From a checkpoint of a small image classifier.
Model: 6.83M parameters, arch resnet, activation silu.
Training: soap at rate 0.0049, batches of 64, held-out accuracy 99%.
Data: trained on short English words printed on busy colour backdrops, 45211 training examples.
Rows from block 6 of a small image classifier, named by matrix and row number. Rows with one number belong to one channel. Each number is 200 + 20 x the weight over its row's rms, rounded and kept within 0 to 999. All counts start at 0.
After each channel's rows are labels from the 100 images, of 14976, where the channel reaches its highest value: "strongest on" is what is common among them; "colour at peak" is the nearest of a few named colours to the mean colour under the peak. Only what is clearly more common there than usual is listed. The data: short English words printed on busy colour backdrops. In brackets: how many of the 100, against the usual share in percent.
# convs0: first 3x3 conv (model.blocks.6.convs.0.weight, 192x192x3x3, standardized in use, each kernel summed), inputs 96-191
# convs1: second 3x3 conv (model.blocks.6.convs.1.weight, 192x192x3x3, standardized in use, transposed, each kernel summed), outputs 96-191

convs0.125,227,195,210,264,170,187,208,165,211,201,175,219,204,217,214,219,195,153,166,182,221,218,190,190,212,202,184,188,217,204,180,223,183,213,198,213,213,236,205,221,211,178,183,223,212,200,207,202,228,199,201,217,218,199,168,209,190,195,192,223,224,223,199,220,177,195,226,191,217,214,209,180,189,182,193,186,172,203,201,183,191,194,186,189,205,198,206,203,183,196,163,204,241,199,209,167
convs1.125,197,208,154,203,174,228,173,181,172,189,159,207,216,214,230,196,240,193,224,182,188,204,195,222,218,185,229,245,210,192,190,185,177,217,173,149,183,200,181,189,181,191,236,189,202,227,207,196,216,233,183,217,178,188,220,195,189,194,222,172,210,192,209,227,217,214,212,185,193,197,250,209,228,231,206,172,195,215,205,213,187,228,211,189,221,194,200,182,200,197,215,232,220,199,196,232
strongest on: the letter a (69 vs 35.5); the letter i (46 vs 22.9)
colour at peak: grey (47 vs 20.9)

convs0.186,258,222,220,212,260,212,188,225,201,206,191,217,206,192,209,215,226,198,227,216,221,218,212,164,192,235,187,187,237,186,214,211,191,202,233,159,211,221,233,194,237,185,211,198,184,157,228,195,185,190,213,205,185,176,203,224,189,187,210,199,236,234,170,174,221,199,192,204,206,185,215,221,209,183,165,174,161,208,205,218,214,190,182,196,227,214,203,208,184,224,189,193,188,182,167,188
convs1.186,202,212,164,216,171,213,198,209,212,158,215,191,207,206,177,208,214,188,185,200,266,217,176,204,197,216,209,205,186,226,184,198,215,205,234,188,200,223,164,245,215,227,191,200,217,244,197,185,209,169,203,218,221,204,208,205,185,205,203,178,197,192,189,172,209,204,173,204,193,176,231,177,193,197,218,238,182,188,157,203,182,176,203,231,206,172,204,205,193,219,194,186,235,191,201,178
strongest on: small letters (83 vs 33.5)
colour at peak: grey (42 vs 20.9)

convs0.68,166,143,221,213,217,226,154,185,225,203,212,183,197,213,193,201,215,200,205,198,249,156,192,203,197,189,202,200,175,170,226,196,201,206,216,207,209,204,186,204,171,205,203,187,185,218,173,198,205,210,167,200,199,230,191,202,197,195,178,165,198,238,153,210,216,213,193,216,189,221,212,163,186,145,210,198,197,210,193,158,187,203,202,211,177,189,178,161,185,186,191,191,205,196,183,219
convs1.68,181,177,247,225,181,205,172,242,226,162,199,195,200,204,221,189,212,179,191,217,191,184,197,189,235,211,187,173,198,218,197,212,216,175,214,212,250,187,196,229,229,211,198,230,216,203,208,200,208,183,219,211,194,195,198,215,188,188,215,213,214,209,209,214,176,214,205,176,214,219,204,234,216,182,231,201,222,202,182,206,254,177,247,192,183,169,194,191,187,189,191,170,172,190,210,174
strongest on: small letters (89 vs 33.5); the letter e (71 vs 36.1)
colour at peak: grey (46 vs 20.9)

convs0.181,240,218,189,208,231,216,197,192,182,181,175,175,183,163,226,223,186,206,208,137,196,217,206,212,196,198,178,200,220,199,197,217,224,195,229,176,223,198,202,205,211,222,218,211,152,221,230,190,199,163,220,179,198,171,169,195,198,212,225,210,225,189,210,189,172,220,203,212,189,182,218,208,200,224,193,211,203,199,167,223,190,169,165,188,196,209,156,224,210,252,191,217,182,216,200,229
convs1.181,211,189,237,194,215,191,200,212,221,216,182,222,207,194,207,204,197,200,196,241,238,207,195,218,197,246,195,177,183,222,222,235,200,198,221,203,221,214,186,247,198,201,208,210,183,186,192,188,252,222,221,205,187,231,212,202,205,212,201,210,153,199,189,221,190,234,182,177,230,202,218,163,218,165,204,199,227,193,156,215,195,233,201,221,184,162,150,144,198,216,177,165,192,191,147,146
strongest on: capitals (99 vs 33); the letter e (63 vs 36.1)
colour at peak: grey (43 vs 20.9)

convs0.97,181,239,196,197,244,186,193,195,199,217,202,186,160,227,212,214,181,208,198,175,211,199,205,187,195,210,216,191,200,214,201,221,208,182,231,174,174,175,207,199,216,192,229,232,208,189,234,238,206,186,200,185,199,220,184,204,226,242,137,210,211,240,232,197,192,224,189,198,213,191,190,217,176,247,187,197,198,211,195,217,226,214,208,221,166,238,190,176,181,199,220,175,177,184,174,204
convs1.97,201,226,204,212,249,222,178,223,194,210,210,187,161,198,203,201,215,205,217,213,205,241,201,184,237,195,180,198,209,225,203,214,216,192,190,180,199,194,183,230,197,208,211,217,205,218,194,160,192,180,183,211,220,200,186,216,214,184,198,220,210,195,166,217,215,226,221,209,197,204,173,215,198,221,203,161,218,206,180,226,215,218,200,192,227,206,193,204,227,193,219,191,231,179,198,225
strongest on: small letters (80 vs 33.5); the letter f (33 vs 8.5)
colour at peak: grey (44 vs 20.9)

convs0.183,216,198,224,190,213,196,183,206,231,205,164,229,215,200,196,214,182,204,204,184,219,169,189,220,237,174,173,193,189,208,206,200,175,167,187,238,169,184,190,199,211,188,182,207,201,236,173,189,183,185,222,205,253,215,188,209,192,219,240,236,198,201,195,235,171,209,182,183,187,183,252,216,217,204,220,198,207,209,228,195,205,218,187,196,188,225,205,196,205,188,165,206,209,196,183,166
convs1.183,229,256,223,155,218,204,206,198,217,233,202,193,189,161,197,210,209,207,242,212,220,228,157,193,201,199,211,176,229,214,233,195,198,213,194,189,179,212,185,153,209,200,156,206,200,199,178,205,213,177,237,194,176,195,184,188,200,205,206,228,161,236,185,204,187,213,211,211,227,219,163,200,190,212,212,220,213,200,201,197,226,192,213,174,187,246,208,255,262,199,203,193,217,211,212,202
strongest on: capitals (96 vs 33)
colour at peak: grey (49 vs 20.9)

convs0.191,147,235,208,169,219,215,199,219,165,217,183,184,222,219,195,192,205,216,213,176,188,197,200,179,207,233,205,236,240,224,198,228,221,211,219,182,184,152,192,236,228,186,158,188,230,211,208,226,230,185,212,157,179,172,186,229,171,214,168,209,178,215,171,199,204,223,202,172,191,155,171,184,206,182,200,203,222,211,173,200,218,209,202,213,204,227,167,215,194,223,225,208,199,202,214,207
convs1.191,195,197,238,217,170,201,202,212,206,195,210,199,181,189,166,194,209,223,161,195,194,195,218,183,242,252,188,206,162,177,216,195,212,165,235,224,182,199,214,162,204,190,228,194,199,206,181,193,205,237,225,231,215,200,228,205,197,192,217,205,214,207,213,211,196,227,192,208,205,177,209,188,235,151,178,197,200,211,175,203,155,204,169,200,199,222,184,194,158,209,199,192,235,185,221,196
strongest on: small letters (95 vs 33.5); the letter o (71 vs 32.9)
colour at peak: grey (44 vs 20.9)

convs0.55,208,166,213,193,181,196,211,181,223,184,193,258,192,194,218,218,234,204,186,176,207,215,197,180,240,234,206,188,181,212,206,203,236,205,213,188,210,161,167,187,215,212,176,198,197,220,187,210,213,189,208,171,201,166,192,206,199,178,200,229,187,180,194,192,244,216,229,220,182,177,186,166,217,136,231,198,184,204,213,209,227,191,208,211,210,209,216,202,220,230,223,252,220,195,185,219
convs1.55,196,213,200,206,226,200,244,193,210,168,210,233,217,194,206,183,224,196,163,191,214,199,188,217,169,225,216,174,162,220,178,209,124,189,192,226,242,223,214,174,207,189,196,229,215,194,238,198,201,201,214,224,190,211,219,193,216,198,206,198,184,216,195,200,253,242,224,227,204,218,198,214,192,226,180,194,207,198,202,177,190,196,198,187,192,174,171,210,218,217,245,171,210,181,195,189
strongest on: capitals (100 vs 33)
colour at peak: grey (46 vs 20.9)

convs0.178,224,199,198,183,208,190,172,207,195,189,222,211,210,215,204,181,199,166,217,172,222,182,186,200,227,197,181,216,234,205,191,244,222,213,176,161,197,178,174,219,193,199,207,200,225,184,219,198,214,214,226,170,178,197,183,205,216,206,210,161,208,222,215,253,229,199,228,228,202,163,188,191,221,195,203,204,217,177,203,220,187,206,215,206,193,227,183,215,172,160,202,200,213,156,159,197
convs1.178,189,218,207,183,222,205,205,202,154,184,205,193,200,170,205,216,219,173,226,192,222,136,213,168,196,186,183,207,197,187,206,194,209,189,199,226,234,197,219,165,203,222,186,212,152,174,195,252,206,187,211,189,179,213,211,187,186,196,201,207,197,188,210,219,209,210,208,223,193,184,196,222,220,213,212,180,232,190,208,184,249,213,197,180,242,207,217,218,205,206,200,180,212,183,203,217
strongest on: the letter a (71 vs 35.5)
colour at peak: grey (45 vs 20.9)

convs0.155,246,201,211,185,194,237,228,190,204,219,217,160,190,198,214,233,210,201,174,224,221,142,224,188,211,237,184,188,204,226,198,218,188,207,201,211,197,193,251,187,183,214,196,206,207,214,202,214,186,231,219,181,183,148,204,201,206,208,239,209,229,204,153,196,220,237,195,188,205,216,170,190,199,195,168,216,193,169,195,197,199,233,203,195,238,205,210,224,162,199,213,217,197,175,204,239
convs1.155,183,169,183,189,200,201,207,153,215,212,183,179,184,205,220,189,207,167,219,180,201,203,216,195,193,186,207,188,184,218,182,190,168,245,236,182,198,223,198,219,217,218,214,209,193,176,192,203,220,223,173,233,205,216,175,210,210,185,177,211,173,191,204,180,187,208,219,212,204,207,163,185,217,154,195,207,194,172,209,244,207,209,202,167,185,207,180,198,174,216,208,213,163,208,198,196
strongest on: first letter capital (98 vs 33.5)
colour at peak: grey (43 vs 20.9)

convs0.100,258,252,208,213,185,190,213,199,188,194,180,163,174,206,201,230,193,228,233,220,190,203,213,192,197,201,213,216,208,224,209,196,196,213,164,159,209,200,236,210,197,226,189,174,187,175,181,222,218,172,208,200,201,169,212,224,214,189,234,222,213,193,208,187,209,200,201,187,210,225,199,189,208,219,214,232,219,227,206,202,185,203,196,186,222,252,218,198,195,215,186,195,196,222,183,228
convs1.100,192,229,226,199,189,200,198,193,173,192,199,176,203,229,224,234,199,223,215,197,196,200,166,175,219,220,176,192,204,216,215,236,183,176,179,196,219,210,186,201,181,215,182,205,183,195,222,181,194,183,203,203,230,196,153,185,205,238,163,160,173,192,148,174,212,175,212,209,181,177,124,187,181,201,171,202,169,193,208,135,183,200,201,201,191,205,203,194,210,171,198,198,178,181,199,199
strongest on: first letter capital (71 vs 33.5)
colour at peak: grey (44 vs 20.9)

convs0.3,233,209,177,236,194,203,207,185,167,193,168,200,181,178,196,190,221,219,180,229,206,241,194,211,196,214,176,225,195,204,200,225,182,241,195,209,157,224,153,214,188,160,219,201,209,177,199,208,236,176,203,169,198,211,184,193,190,216,200,194,234,201,246,192,233,204,212,214,207,184,212,190,189,210,179,184,207,224,240,218,214,208,188,213,196,169,142,230,193,222,210,175,203,169,181,226
convs1.3,195,211,153,186,189,241,212,209,226,165,165,204,205,174,218,211,228,172,202,186,232,215,187,194,206,192,232,170,189,226,179,203,198,197,225,211,211,207,186,199,154,198,198,203,214,196,190,195,191,215,179,167,185,207,175,187,208,183,214,152,195,239,217,218,177,197,174,231,167,207,205,188,196,192,196,206,203,210,239,206,167,190,241,208,219,212,239,177,209,183,213,198,205,211,239,200
strongest on: capitals (76 vs 33)
colour at peak: grey (42 vs 20.9)

convs0.20,214,181,178,200,176,196,197,197,200,209,200,205,198,189,220,187,196,213,180,202,241,220,221,169,210,195,216,222,219,200,190,175,200,219,207,200,215,181,188,194,184,198,189,196,163,192,199,215,217,242,187,197,209,183,173,210,203,169,177,182,189,191,180,134,191,197,163,199,204,197,192,167,197,256,194,223,189,186,197,166,199,220,178,231,165,202,181,198,187,225,194,202,200,228,219,232
convs1.20,181,190,225,206,191,224,217,193,204,181,195,212,189,198,218,194,199,186,185,222,184,215,200,213,216,197,173,202,191,221,192,217,208,193,205,208,219,196,170,156,154,240,194,159,236,225,233,224,201,201,216,220,214,202,225,175,228,216,177,212,208,232,187,176,193,187,197,213,187,252,187,169,199,161,184,208,178,186,223,201,213,178,177,203,191,201,150,195,195,147,176,169,195,197,205,197
strongest on: small letters (75 vs 33.5)
colour at peak: grey (47 vs 20.9)

convs0.112,224,221,202,176,225,205,196,193,177,205,207,202,204,182,190,210,186,190,194,185,215,198,217,162,196,216,207,184,217,229,175,189,154,242,220,199,219,223,215,227,225,234,185,198,233,208,193,183,189,186,210,200,199,223,175,208,186,223,226,203,236,198,195,212,249,181,188,206,220,219,216,196,218,199,230,192,154,222,229,222,182,201,210,165,208,228,182,203,208,206,190,199,218,212,160,190
convs1.112,193,231,180,173,192,193,206,188,185,198,176,162,204,219,206,203,218,224,215,215,219,206,192,239,203,210,210,220,206,222,197,196,180,206,181,176,169,182,184,158,180,211,205,178,198,196,177,198,223,172,215,199,211,223,181,211,235,241,183,161,178,185,196,191,214,213,223,203,183,232,184,195,175,216,222,201,186,186,231,197,189,174,199,180,214,222,218,195,240,208,183,216,192,223,220,202
strongest on: first letter capital (63 vs 33.5)
colour at peak: grey (44 vs 20.9)